From a checkpoint of a small audio captioner: encoder arch conformer, adamw at rate 0.0012.
Rows from block 3 of the text decoder of a small audio captioner, named by matrix and row number. Rows with one number belong to one neuron. Each number is 500 + 50 x the weight over its row's rms, rounded and kept within 0 to 999. All counts start at 0. Numbers have three digits each.
After each neuron's rows are labels from the 100 texts, of 14976, where the neuron reaches its highest value: "fires on" is the input token at the peak. Only what is clearly more common there than usual is listed. The data: struck, bounced, scraped and rolled objects made by modal synthesis. In brackets: how many of the 100, against the usual share in percent.
# fc1: MLP up (decoder.blocks.3.mlp.fc1.weight, 384x192), inputs 0-63
# fc2: MLP down (decoder.blocks.3.mlp.fc2.weight, 192x384, transposed), outputs 0-63

fc1.358:451519529508481537480474555433525525542468505583480408559524448443494586673618479446465474438491560501442446442506473584457495570454487523442490519520501522595445436493461472562515566430504494
fc2.358:486537503571513466513333494411528547511464527488488473580527466526499494554554522469412425456532532468463519461420510583430489518556425470479410453506543523553333472452476459549492551400421490
fires on: "medium" (49 vs 2.2); "small" (31 vs 2.3); "large" (20 vs 2.3)

fc1.11:452482440508405493459565525541453566313394513581547511582506449490441514521575523481454476520472443469458526494477587472613472518530430385430498556578464535537430452516539485530476414499537477
fc2.11:592597528445472424539549510531555391566497628397470495495534531561554449461452507508481556513527525594543482462557431510503475471447556532490489683508372518483474468499485565473521462446520480
fires on: "plate" (91 vs 1.7)

fc1.318:512457482478476500355504545508538561448493606488454470510503508507581502574568476430473565371489503463359418487541642504483540468539547452455563520445545519510557470536519426490521523529451426
fc2.318:522418480455579534435448472503513459497456469507473337491495514482492561520423538525481497472470479530467494514532547451480522394506483482467465447613463495512451507364430503519499567486402474
fires on: "large" (70 vs 2.3); "medium" (24 vs 2.2)

fc1.75:433459505444554571512498433439547517454464518534477448378486532445552478474510541522540527423445478499435420453443593558548588497550502472552587501466482522459494445479456415514540456549478477
fc2.75:536389444492555531487513437552552465439471454597463456478412453392519515508519519476481550460530435514503468432464572517435535401537573480459515440523591567512474490411546493456487548496467511
fires on: "large" (46 vs 2.3); "medium" (29 vs 2.2); "small" (25 vs 2.3)

fc1.343:501417459475456425401510479547448523428557478446501520416563490480489573548499563519493530463532516476421465601464539503503456456423554412429563492467520504491547446570486487518459544540446485
fc2.343:493556456480583494495506603454523520537540448456441455568508565570524508545521473448545526509436553542481462510566515584506425537470458485543592476486449492450437645539436470521400525461495502
fires on: "clamped" (100 vs 0.8)

fc1.291:478455340481471404465571487517457549452443474503471569522563451431516556568548489492430514426504436438434503461531492476479439438476513479479493445503520478463533510466507534430509580518481547
fc2.291:429459473537506550445458498425463527428553377561530516478473474379471496564449510479469496497439496498518536505424493535455482523458466504615462417504548414464408430384573509497395451502503532
fires on: "<end>" (98 vs 6.8)

fc1.363:503520508502461557439583496427449528474492528609582496487403550493479394532484486562453483502501519394473513450597515535510470468549436493513480489548526516426480466530495558463437503508465543
fc2.363:523575571493501620441514453493542466577518484477431491471454530433397417465455468435503540620491578566473540472516469455505469499624441513473551567528458452446524559551439559374520454541458455
fires on: "reverberant" (100 vs 1.7)

fc1.90:489464532525511529501551512476538597470488485582524480481527555365480572398526527514474553472529538548466489572478489477595501592548536564475492471557509540489483436518516526559560437413540545
fc2.90:495553593498572526542496482459536440545592459445551567465458467504466370438416473469561439562445533504578367489475498513413520484602359445483461522569479450520541459454578569426475478552527558
fires on: "square" (99 vs 0.8)

fc1.316:486505500443464555474629548512517497474530597465502527542469494474615444522484470578477516451494500428371471516500604509477508445541509541575439518462555529468553493456492422491472424507446513
fc2.316:453459534473536516472489566458444579533522472534562533428492469456503543574450534538450459537442487572518463491463489519391541580490503551470553450545502564439465530453560517558574440481466566
fires on: "a" (100 vs 1.7)

fc1.50:467510453483457553528501490438514502485543479527589427452499512457494425567522507487495465460564540437461522518499479548517466470538546513545486491485587509508440436497467434535455411497451474
fc2.50:472488583481527453519470470520609494572443480560449554490584479446417506529492456502538481637539520569537488441457503549529537550564483454414533514540461589548511507454500511440621518474519399
fires on: "closed" (85 vs 0.9)

fc1.173:466546503487406546478489585511494597471470606509412382525551515444468544503564464473418599493535482516414559450609436595471445518482590510462535461568484526468453461476540452610487467418488486
fc2.173:448472442493474538468436534581480517520422519425493544494427439417420547479419391552471573528526470523502476473502487469437614491534485496410511531538488534550553372539477487544662482587439538
fires on: "closed" (100 vs 0.9)

fc1.19:380508445520523561495471478549501581407475484482497444447517463442483438471503508508459380484536530439428540494457495536485458515520495471479447455446455475411491437389488477561466545529481531
fc2.19:495536496627496511500486512545521571461511506496541461473536445449547405498465538429505408436459478559492580488492460462449453532412529594469467518449473494497506449441549466598519552537514509
fires on: "one" (100 vs 1.4)

fc1.281:472511503524421628425534506493451487452442520423477469497475536450469491502510434593472472494563546494482457542544582527532547597617500431481589496478443492450559493428514514542579459495500507
fc2.281:527516503445458464542476497521566458550509462440532536539495461549516426416467499544565532494604435579537527496512475552516429462458526518542508566478481427516453520438442443442493593513540483
fires on: "with" (94 vs 2.4)

fc1.98:490412546504412552423521560508371534430475612462551425463515532484611485492549503494496494400545518427449400513556559510481486543541450551542507498528447553518536452517575476625483422497482502
fc2.98:589506512569454576498539567459490467501448562540534536512557529524512450436426566488508541583447559518463386480454500352481500515545459528504470492512495505469460611543483543544470512531457491
fires on: "," (100 vs 21.9)

fc1.182:370475444456498507419493436455483478445489499539536447486492442536467491527521504551516452496513554450444487482439518527595505484477497362447485511464544483465478394556541372474396552465474530
fc2.182:455492492491471622461549508591497541434537534468503494431522481481443509543614557419580447536583540544480578484435495509486508452516482493424477453469457620499527503464489524461514517526341491
fires on: "large" (92 vs 2.3); "medium" (8 vs 2.2)

fc1.9:517469521444504501498577486531431520436560484533520524414404450426598514549525528558472554410474512488458451535499539522566466533450573540550587459511521508472499427479526383475439427461390493
fc2.9:542513542444490536506491538504495522585516545575555534491538396552553500516488540510473444603504448554556475436501469539482471545502518487478503461530474557471407551488479557597441475504464471
fires on: "small" (91 vs 2.3)

fc1.288:523437619478378575512554457502503602491489494494518483388458531491532460483557516518441494481525609502428521496500570553525530549529563523494483496428456490451480379503511458591461485436525554
fc2.288:573537471529558471579475463547538463457577485488578637540491473480499445553507519479504501517473440535585558530504464552534435479477494496495494525523482400457436563448441515323485496528518464
fires on: "contact" (83 vs 6.8); "room" (9 vs 1.7)

fc1.80:465424462537539581412526590525385477496370448507484450507483496511505487509469510520496504529423525484510447445500482465509462516421455502534516447513502625514470414553500481482529522512415549
fc2.80:533568544462484465557453458551556568447596551425537567481479471534520467494491454569489483492610448511565573533516522609499532452469518542523491528474503400475520544464514507487421465520558466
fires on: "<end>" (26 vs 6.8); "glass" (25 vs 1.1); "ceramic" (17 vs 1.2); "wood" (9 vs 1.1)

fc1.101:470475515485489529410532448486475626440438512547537444426485507402540579491543487430525489502505581559415541505480564513536575468538492485530498476403410518518491425474475571596471450514471609
fc2.101:618494476479556536512448571456460442496511457488499513523481516553543528503468455473498520496428495553525429464580529551417471498460510436529488470530561403553441540505490538416345506548464533
fires on: "repeated" (83 vs 1.4)

fc1.13:537553475535453547448601492469455547484490467412551516473503563462582535569485549397456603495491533558454422439557526513485403494459560404460511531486480536462462440537469467456446510561496439
fc2.13:497483446471503465443463469398475495479503516474417489527521489521501493516540555498520481524407519554368478565556537480524553407470486482486531492518489459531501588546390509598441528433516560
fires on: "clamped" (100 vs 0.8)

fc1.247:431487507403505541539536419388460505465533529597513391410462467491546509445506531598513530468511507453460507475447463553590531522492560466554523403529514498383548432517463400510487467474510532
fc2.247:482503528486399538467494511469441508497499537467430471574554450514492597477519506397396464539532449470526440500478607480445469445486522496494491530460462442460451546456519608518451519544455490
fires on: "medium" (65 vs 2.2); "small" (31 vs 2.3)

fc1.250:458513417493438501409539549446530597402454510508541503501490463432518573560478512569432503417565488465364449516462522543482485477486475500503489490478528468458513406438518503512449530520488515
fc2.250:447531487439481460526487561503536540499563461573419486510544546507493511453443559620473452521476436542511450465494434492415519548451500561490413450562476570405550631386542517428519529436508594
fires on: "a" (100 vs 1.7)

fc1.320:430513459420491541502496488537495592532490457412485563499424463538494519570549429504518540415445505529406508526554651557431494500508517425483576468527468484529467423520538524563539453542390522
fc2.320:603511505473562560472528537420564474486460550472411356486555613527564497485520459499497587481536559495465457414614472510447524505475524519482561504457491558471592586426525524469425519529523503
fires on: "repeated" (100 vs 1.4)

fc1.32:558516466543444564478494601493464529478582544595510454537437517446442526557466514428453455472511536452427558549513435465512484501462505549465527405496536487493514459544579450569392452410482432
fc2.32:498484503446505518517492424484563364455454499549486531485458465465428465487487510489563531459482466521550488529422580470514574468513589530466570523552514496434548492488465570445578484523548498
fires on: "large" (58 vs 2.3); "medium" (21 vs 2.2); "small" (10 vs 2.3)

fc1.201:434561470509476501508531511509431569532519477488482541477440525496448502525554461515512545498519531542394509583533570480500452499504480398512509535525414507434494419529511466594606473529407534
fc2.201:637564534527514571498565546460583501499478616518471397460540568510567488527537471505391468447474568485508499462599448572456568503460560527544589580472469563511508467491534437574434403568618404
fires on: "noise" (32 vs 1.2); "pink" (17 vs 0.6); "hum" (15 vs 0.6); "white" (11 vs 0.6)

fc1.57:417552485453485523439605459441459511477524512518485502457476538507481477503507470550469543517528527481401519467567482561555410525584503467511519539572439471372455479532456573473513483480350559
fc2.57:534591522523525612462519487488560496534520509483455461428491562493478445470482471462405493609479603528479508458540491527460495492536476573490545549477515479464464582555474564382465437561417461
fires on: "reverberant" (100 vs 1.7)

fc1.334:468502494528444452455534523545496552413439581566508463546568521536472531535526503499497536508537580484421550495598514502590435586394505504385542520588449525526425425518504427530471470399495394
fc2.334:515638482398531469496508492472555449592568566407452605532544517535482495437419481509467429504527469537511458496434497497477540439550419512570419566554462453461419577500414481521519515452507560
fires on: "hit" (77 vs 1.4); "plate" (16 vs 1.7)

fc1.128:377475397480543517441502583456469622449496458564512471549537491462511546578556493526464444439448452466449422549482510490470460528488482472550499441507527562569491438468557536505542536524486604
fc2.128:597515500401432471542496498525633490463562575518463475508518514482524512514517521633458568500480487512489519475508408559441534545480459567466448549463469510492486585367487464420468511486513482
fires on: "a" (100 vs 1.7)

fc1.225:519465501490462467523489441477428620466541481456504572506620502515475453514538574554472410482503538416472405484569433474615522535471536511473556484487441536459498461472457538488444556451520472
fc2.225:471458495577546470484484517397463460559495457499510467460472537529525476447397493523387544490490615478482475474553452502539549559492514525472584421506469425431448521545475442528548517506474524
fires on: "small" (64 vs 2.3); "medium" (36 vs 2.2)

fc1.186:431482542499439537434478493390529531431486527475490466416591446448510500522523609441436492389439466491454405517448546510540490546553540480426548512528529454458479482480535527530413501540565528
fc2.186:519582548450508475554458536447464528581501448468496512545510448529573508557483476561521496553434550432507374545570494448395452566484480525428540490575465431497539509397524578476494451462403578
fires on: "clamped" (51 vs 0.8); "steel" (12 vs 1.1); "a" (11 vs 1.7); "glass" (9 vs 1.1)

fc1.83:520468481519391571406518523497485481504479542503468547574484495540447527603459480531441509439480528416383397569550541516458516461462504382430539528539501501487545466475500466507431488472497448
fc2.83:472573499510508478402474508447537496518561486445523489456470488517546513528485574440537408582515557572408417522556558486420526405521416510543451462466448498429505604567434557599482509560533446
fires on: "clamped" (78 vs 0.8); "wood" (9 vs 1.1); "plastic" (7 vs 1.1)

fc1.164:425523386424506423497536469554477492542483454526451586508511415491526505496552446583505465488452487488381508522488479470538419469522553372463499519462460475499527402516508487461601543471462518
fc2.164:575488546587608556499543543473463526464503490564550393424502456431547483511476528502421488543496439449552437435529434570533451515518516526562452505457468548517524576467527516579373448458600502
fires on: "<end>" (77 vs 6.8); "soft" (21 vs 3.4)

fc1.275:481512415448550460538521519568478594345481538514407569505601583555464567480537573472515535512500433520479526458502557450645481500510578409449532479476465535471512488509434483514555460513502468
fc2.275:629553492475447482447526515509568414565472551436585529540441429472512527497464542546513533494493502560549499533537463535429381421526401448457461587547452501569495489506484580433535462430541429
fires on: "hit" (17 vs 1.4); "noise" (14 vs 1.2); "hum" (11 vs 0.6); "rumble" (7 vs 0.6)

fc1.382:452506482464412561399602512521415544358487518516469451498436509493595527461558484542508599465523571550471423538489607511521513529461478444506548474526492540529504440559486464536501454486450542
fc2.382:507531508543536571474634498466438490570498464494504454460485534554564513435497445465472632545472628612407447560561498323536511581483485490458577501486417469439484529627442492580514486478457558
fires on: "," (100 vs 21.9)

fc1.146:502398396464422452474484519494434531439503525512475565560556496457489529535560512597458528444503475523454450539622570505531495548512614475460511525435493501513518440510543540480497591471454356
fc2.146:439436510485466545534533520510496447528461501511510450449577531521544561452494481493571522577462490553516508430457501548537546561525498455566420524528472504492472587451445423530476556497453561
fires on: "with" (100 vs 2.4)

fc1.265:551548455475468463457480632548518577516492536468410459550496548593525454473491403557443591448597628517417497542597518507489502466478535491498544519502571548519554437535552405504544439516435440
fc2.265:414600526594497556493465435514434511475507506488493508463563458444437572526440490442522428536549534486543502471335528494408550456478510494538514457513484524470445541467553515583504442551477563
fires on: "with" (100 vs 2.4)

fc1.205:430530458511428497525568513402501498529577513511501460499429478550511429474475455474466492498512551491409473382478467626499453500559450491479444474427494540458411466543505513475425510469368556
fc2.205:571553482432550558488474421515598460470465508562497472482513489386444450578589491491457469405463551528539550522597528475508486460506524499489605495565508579578536432572498530435568462551405432
fires on: "reverberant" (90 vs 1.7); "large" (10 vs 2.3)

fc1.110:506560544515498513496549461520539540404535509488500476400523540514557523467454551538558554412526503528421503472499543537529572571464616501530573467558510467407541457501544411545392446452490552
fc2.110:551542487527492421522516490556519578448584496445602549517508423471514556540534489490449485519489402456519596533490488558501416444447440465534408491435486397482365505532497523422445493434562461
fires on: "medium" (37 vs 2.2); "small" (35 vs 2.3); "large" (26 vs 2.3)

fc1.1:511467583526428597496590490488522579492490537481553505405527504448540473558492576486501467463499545488424479516527540504516551510490549572507506521466485506437528394465448453559412477410511539
fc2.1:542549462484519472579457458517538463458609493486582528592484450501451406578543488524540493595481472434570529521494466523516411476491392530493522492531499393484430513469449521434450482524541477
fires on: "plate" (61 vs 1.7); "tube" (23 vs 0.9); "room" (7 vs 1.7)

fc1.124:556483437533442535515533552507407526474506488534566506500500541466538546573521539482422598462459576485450543525577562468501436465370526493415524480476520451570505391519577513574503427459500381
fc2.124:497531529454519556485508432404466494446534437467510461501469480502499481449429551501443459491475532521438408562422549551476489486503480468543538509573449461400400647426468513490412498508436527
fires on: "large" (30 vs 2.3); "small" (29 vs 2.3); "medium" (24 vs 2.2)

fc1.216:520515413519443553503482518448503485496559503465424436456543522464509518589528485524496583482535567408419425481536523495563517424454597466520533527463482535456506405566476459474369520435536398
fc2.216:483508509455492378408460505481448516500400514441440555523555532521524475507523444475528532535476570609355454505576506496474481506434513486497473502509511562545526540578378563532551530492403493
fires on: "clamped" (99 vs 0.8)

fc1.125:483477443482489457500496565442487541435468606546523505558560570515580502583567524511399532404538531437450547470598525528501477469464501519516431464482564475531484502399466489509468449483474453
fc2.125:440483484408516526520496473472469559483543406533460507461520499402482512521409618625443427456436459513467476531382487477442538562484423591483507472529504502407491532367537460497478530458453577
fires on: "a" (100 vs 1.7)

fc1.6:514522482516424477475536476435493492437519507515436393432528571475510472503494565488427540415464543554480513413492489535466475457512606491474603441470553501514435549536511487471340473428492443
fc2.6:551574510495482458409477475554481565544428530459456453483445437546543517455467473527511529508493530519391476552500406525432429477438370493500483554526481515506611554583503536490552432556423496
fires on: "reverberant" (90 vs 1.7); "with" (9 vs 2.4)

fc1.42:427493470448459505472551441443483569414538451523437532462546502500509541519512511517494425432493448477461530556444488470528514468566528442430533473447503439381590535473556522452472519488535473
fc2.42:478578542559474460519436473447521435595496539529518505475487470457545525488447481419534480467442585486468553448472492601421519476404561523519498545552447371488426489521537495583481484412508470
fires on: "<end>" (98 vs 6.8)

fc1.372:455421536514522512510484420451461500490452475518541501460410490530481470575563497600499549380458518514456415494530660531508541495462458476579614537489466541414495394527439461495531476554433557
fc2.372:544469473562511523455546493499562499511473552554499338529482453428535517495544443475420519497557521576447409396559632553464498441530536556455597494562458628478556505462511515490551500498504484
fires on: "medium" (46 vs 2.2); "large" (32 vs 2.3); "small" (22 vs 2.3)

fc1.369:501515433532497475516542455462463558478451521536475398455467576527495547477562503487492590506547511562522525543586471522564401528532547534521562524543448476432458397530503500545615399481435503
fc2.369:516528493570562574399507513507653514491611478456512564479453533477432398526504495494506457594480572449445438448530490470437566445534398486412447518504535579535561491566485575386491473518509418
fires on: "reverberant" (50 vs 1.7); "white" (48 vs 0.6)

fc1.229:464495556483461504494534553515486533429469580539524473539539605445481456498589554537423531539535429471418475473551557536614509507502496458463475551495406510549541470551491465580468401405526455
fc2.229:556559408454550497520450521483547420484585528498497468520465532484538453576544501482510563482436453463568559543479485553449405511375585513503494564524504522473527416513559546412500422469594411
fires on: "plate" (98 vs 1.7)

fc1.258:495503570486400566483623539471466571450514601505481433454540518566552491508537525454472538446582562475412524500554515565512487469519528512534483530499433459518480471458544401483409477545543523
fc2.258:542486593479512457496456452566478524373488451452489559503518419536421472532482549552487481473452481450517455583492552577527437531474392449497464564559407479501513485434562533398494498536449528
fires on: "contact" (74 vs 6.8); "string" (19 vs 0.8)

fc1.315:419500567452545533538598490475490512475540458570444527422483487419527524533542581531532485557502414465501481499469498486647443556528559452538465481516398530458521431498520563502489512447514575
fc2.315:566466488479475507503448377454499487495536490487567495530491459460501448502552449475413491457499546399508527532487491559436501572455499548536544415501535445471348455516579412614442446577460530
fires on: "small" (81 vs 2.3)

fc1.236:441543439483485497461547485598474641383464470541354550473529523479472437414502518560423516540509515490405552539522501543573463503417494457469525480522482540452463458484536482545535464520526438
fc2.236:496534552578497496600463495489537536582590526487504524510503425512542440557441564418489412409488463507563522486405413505443484506491505565496395569451449520492527514403526523530544563489535553
fires on: "one" (83 vs 1.4)

fc1.65:481402433478457485393536567453465644427542553508495535541489479504557558577593544544411575468505536496438423522547518488575485594576497533521545439462558522511476547526511511458435532533527543
fc2.65:504489397431521518481481553517577511496589460539472493501524507494457495470415582645440516497462441528456507508455458415417512554453437628449414473479486513441493537382475456495554512463490552
fires on: "a" (100 vs 1.7)

fc1.27:524379511495452524534533533479427557523531448527428416533509495518516577434451451500404530456508526483449433437547532528487456513463595561499492478527485584448574462477542538530517433406549546
fc2.27:382453481437447437468567494551493516465503551527544488523545475576408482370571573529460515432524505461453522526377524405607472532529477453454440515486460612474537477579459448421627538513493557
fires on: "square" (91 vs 0.8); "round" (9 vs 0.9)

fc1.375:513404461482539481537506454508450466460515525550537462454464518473541452542601526490516550456486501489446421580516492515622453516572547415473492473422535523554491334498556450608583470508481463
fc2.375:574474482528535446445495539513493483561482459485554562546473495522499497443531501448574515502466484541525403513542451450509465527530495472443442476496504578523485387570535597455632510479510491
fires on: "small" (41 vs 2.3); "large" (37 vs 2.3); "medium" (22 vs 2.2)

fc1.112:500481421423526460532520486525460457435474483569482546454449477479531429538501505593469602482498554456447543504498465561559482430448493536527578438541545493472462401491480404564437495405466465
fc2.112:473528577438463474553509515501513472518467466530590571471517467390515426483481606425541464534519496605580420437442448550532467613510515454435538433561438514492503542532527569499600489445410516
fires on: "noise" (38 vs 1.2); "steel" (29 vs 1.1); "ceramic" (11 vs 1.2); "wood" (8 vs 1.1)

fc1.246:520413463506454596561545562405542547468514581552432446493577566453525481509516513556441518425566579438452468472615514513504571431533600525513526443441523495496576467446511446588414464452544454
fc2.246:530502540525509533581420543517491584484493531499580483453531458450521503574495510456535447544518470484574501566457432471458412524503456512508463524493515416564410410421478508588468444494539469
fires on: "closed" (82 vs 0.9)

fc1.241:500491502562451520525454516556432505523436514480552470500492540470442482487510499473515546460557561455456540569580524531506495557472490476442459524451461445564560432495451451574479525503503465
fc2.241:464508581489521511498562464497447593447567454506423500432504464507453481496454570493532355473497526363514446529358536503424491491428469492486555511540497497420488641440528516470375484504497594
fires on: "large" (50 vs 2.3); "medium" (33 vs 2.2); "small" (17 vs 2.3)

fc1.307:485462533454424558491511503480431598317516484517477474449501564481580475531526461510512499431550517466495488467542508494517501578489535498562483517463494439459512413511619491581439547472480554
fc2.307:345508495452497475529501399608502452582482457493434537469562461502377546425475456505563487598486467561486524424441494413524550531460494415491503520540412568430528466507497553518585527543436571
fires on: "," (99 vs 21.9)

fc1.121:489513502552449473436498504507400543400452497551525495496532566496490514523495524476456490335559622488423467505559589557521513446472462556506559495497544445516467481454432478535451529500375516
fc2.121:438488460550495533579530472432480487486505439511449432561511519446462488487441563446422437567447542386494485470494530464490460526480537526525546449522478417460497670513514517511362519442470551
fires on: "with" (46 vs 2.4); "muffled" (19 vs 0.8); "noise" (14 vs 1.2); "large" (9 vs 2.3)

fc1.28:415460513499426481485542460431490572419498517500539488450574433405490533545526549443512439425506474482455422492424445575602495573506487471515494524527440475395418479467452504540436572592408502
fc2.28:495462582594527558502455558466419516497522470601554527462536524546575414638515608468507433497432501463590502517550530537446449594464490588555571452558506490485446488484627554533447408448491525
fires on: "large" (82 vs 2.3); "medium" (17 vs 2.2)

fc1.77:479498386566506499519485525484443497478522498503502501532561669475492426582497526502533519468518563376496559489560444525576460467482498497434420467449505521498526422516557484528463502387467453
fc2.77:508529650431506496541530470521514485481502432548420480493509509444541539517475551527535444520535467559533498488294550577440512446486482558521484508524573484491445606352511507473470508492462547
fires on: "medium" (46 vs 2.2); "small" (27 vs 2.3); "large" (23 vs 2.3)

fc1.285:531507526556392470530565476518475607472501532483444519477511567485508454524559480472407547428511561495433516525531591524524513488469545518503504500436504505524479395568525454570417483460561431
fc2.285:600503472486484449583453460551518451477596522501603595602457422479494479540520535485526510523481459518513534536493506543478439407509423470519445492489485416475436522459493518327471504494532500
fires on: "contact" (82 vs 6.8); "room" (13 vs 1.7)

fc1.10:494525466522512633518582462511510563394503489483480506401505526396520445496475589447491445469494475475487532539462472474545464472466551489505517484459476578395501468462537482488471428505471475
fc2.10:454618508533438515522417580570437567503517478482439488488537492460482542613460483424501460519532535552451536529415490417362497527466485604431460478466497489535540534467483510616551543436399512
fires on: "one" (88 vs 1.4); "medium" (7 vs 2.2)

fc1.350:439457459564541473335550619541521585458429581513480524495585507494486569567551552516482481543526510413438470530600463425554499526475581493407553556565417538514552447495493485450457436445547555
fc2.350:546528482492509475533420491500554526538599367388501555504472493570547565515528507431560521454506532473588542524463500531477530526471467510587438527407610411512459554540397509483409557532502491
fires on: "small" (47 vs 2.3); "white" (27 vs 0.6)

fc1.293:497425445447489566473535521495440608347519507599451491476523532480451496497542505515392494409502540446457424514548556500537503480519536484487492418531535554464555455546517536555516466459475515
fc2.293:394516569479511460575451543475490480586558501492506448518511502527467483464531441478524442602552563462519463481444514438534516540551489540467487498468458485474460570498489551562492461470437564
fires on: "square" (100 vs 0.8)

fc1.212:513454455489428442477447507508482533486490472459537487422524553404527499577564583477530536408504515465455412574552516468457471523464535368425536503539497518544482411547509466513519552473483509
fc2.212:467486390488486512439454428459402434505499477464491450519485508466548490571549534444487572550388484527437495532615526445530512462469531467522534469418469492497407525532434520662437504487489488
fires on: "clamped" (100 vs 0.8)

fc1.355:502509588491429543523532468534510573491511563496495489439506571434511453505518508479463456405480558507438506441545579558537533485588576471495485495421462552522525438476462455574436518415537508
fc2.355:540543401556563542577437500531530489448534525510606582561462518482492484602530562469515503547450499482556585530464517562510469439449457529470457496525515463512445551477478500320496459505493456
fires on: "contact" (73 vs 6.8); "room" (19 vs 1.7)

fc1.129:470482403452441566469496494409507593420429515491499377587528515471535414514570519496489534535491523498489508478535475551541566483561528478537449507479474533516474482496556488490376472468440577
fc2.129:514518445446582619455488546503514474426475493509420491571427488527463596523644466456493477549449480553353441505512580458426494470551445527390495476518515574604532600463503534484496502518506548
fires on: "repeated" (100 vs 1.4)

fc1.279:424457398472531435493483493473520461443413480598543456493461534465517548537585558471530596485525501496445509466525513466604484502503512463443549419514502501509508459514486436589560527438481516
fc2.279:553459461557489440361504554525561563508508502472538577498539474500506475456539527512495545510489505569486519468586416512507509539557460480462453571507428629530513414499466528424581568458611428
fires on: "small" (87 vs 2.3); "medium" (12 vs 2.2)

fc1.367:425469493529479436471596538534503594367415516578487472519620545496433488514597604456504469521522456489435508484518568516621497536513500518441550510500445571457434483541464483539471463447453491
fc2.367:606584523490477465550472498513538431620596587415500560578420468581579478498482492526471581482518463493585525446500472564443481464519468498507393613479483487545468490459491573420441454456617481
fires on: "plate" (88 vs 1.7); "string" (8 vs 0.8)

fc1.8:427473515403487559554580427520432542428535436505440532472467490372499506456525505488513472473475463494446453498467529524605459546525603405558516477511360508462533483496521502478545471507430519
fc2.8:518543545580442519517453490519484522550511581453545476451565505490586554579468528402511417513464482528514577487487391518371510553406450603544411502541491481482414524449524448627432488509469542
fires on: "small" (84 vs 2.3); "medium" (16 vs 2.2)

fc1.25:488476487486538513394490501485479504489485590568501494454561562526523454484515418503427432445483603441428421482564533467496534427616506450441541499534458544452498543450486442533568414520455543
fc2.25:520426487493482439553485509509456492514478548577622469509503495502544489415426559565506506459439473532464470572484525416536430454457465573605556431490485523457509485613512543545569503512454538
fires on: "square" (62 vs 0.8); "round" (38 vs 0.9)

fc1.31:441528428539516530406523486420567565484368550493589467508530446463509431504554586478459460501533548489406511523422464556528433556561433432513484511529490531410407425459452478513508530623445540
fc2.31:485472475567471534486458549513472520491582446433417487505504522531519480434469471462375475439499478532479495460541523499438520544531495462369567519479510522487538550451541494492527565525496535
fires on: "one" (44 vs 1.4); "ceramic" (18 vs 1.2); "steel" (12 vs 1.1); "wood" (11 vs 1.1)

fc1.160:419526459536449536444540535472473620483557499486496529501518486409512501573527487445492450498510466459411443613504592487490456455544496413507512499455497550527546456520551577533452476515505478
fc2.160:520523541504537465495468515488567453547480467480460450519506538578550561534517494483574500473508576544548467477544435496459469528490473455477498506493490514532538542447440470500479516415451445
fires on: "clamped" (100 vs 0.8)

fc1.231:499387359475514535553485450530456536361477555582475499513540553452446479519598563434454553447469540470490505443565474475613472505528598527477490402527492525481415455478489505544562472503448533
fc2.231:466454559419515443584537595499453407582540503525536515467529513499520462448431493540541485501585580537510414494493439415477408542525503485369512449516448523423620520531550605545620514479429555
fires on: "square" (100 vs 0.8)

fc1.313:464451487584449580581492446540438555394474513552539508508433442550479434460468531488470466434471491421503569498511563548569494550504474495490507475425536444452474530477554466509359558514564517
fc2.313:442563483580475503414454497510570540478484514462502433469611483453546482463417508424526389527532551561406526509471448362528557507550454495488395487443456511507539437476478416560588594519488480
fires on: "one" (100 vs 1.4)

fc1.277:489428476532520524520586429522450530418493520533523320431484514527520516500506512524515521406567574494469483420478483504555579460461540502523449474418484574500519504503488425517447457552453518
fc2.277:482487507517514453477470483586491555348452531513457499507500430477467505569616532447469514527475428492470533539521472567551479589479447521523507504504450634517486523458499404480508480562470543
fires on: "with" (25 vs 2.4)

fc1.133:437517465524470592492568466501437611451515471496522570525533404416408469634549509483492490505567486434419546505430522550476494467453458478545422515527462575485479471428487516510487463516402543
fc2.133:486502564513506442425487573532537499501523504417468526433526643587485498466555480440541514520502575625575510479522486545461513599456510472428548496569515579538568492536510456488606501490496474
fires on: "with" (61 vs 2.4)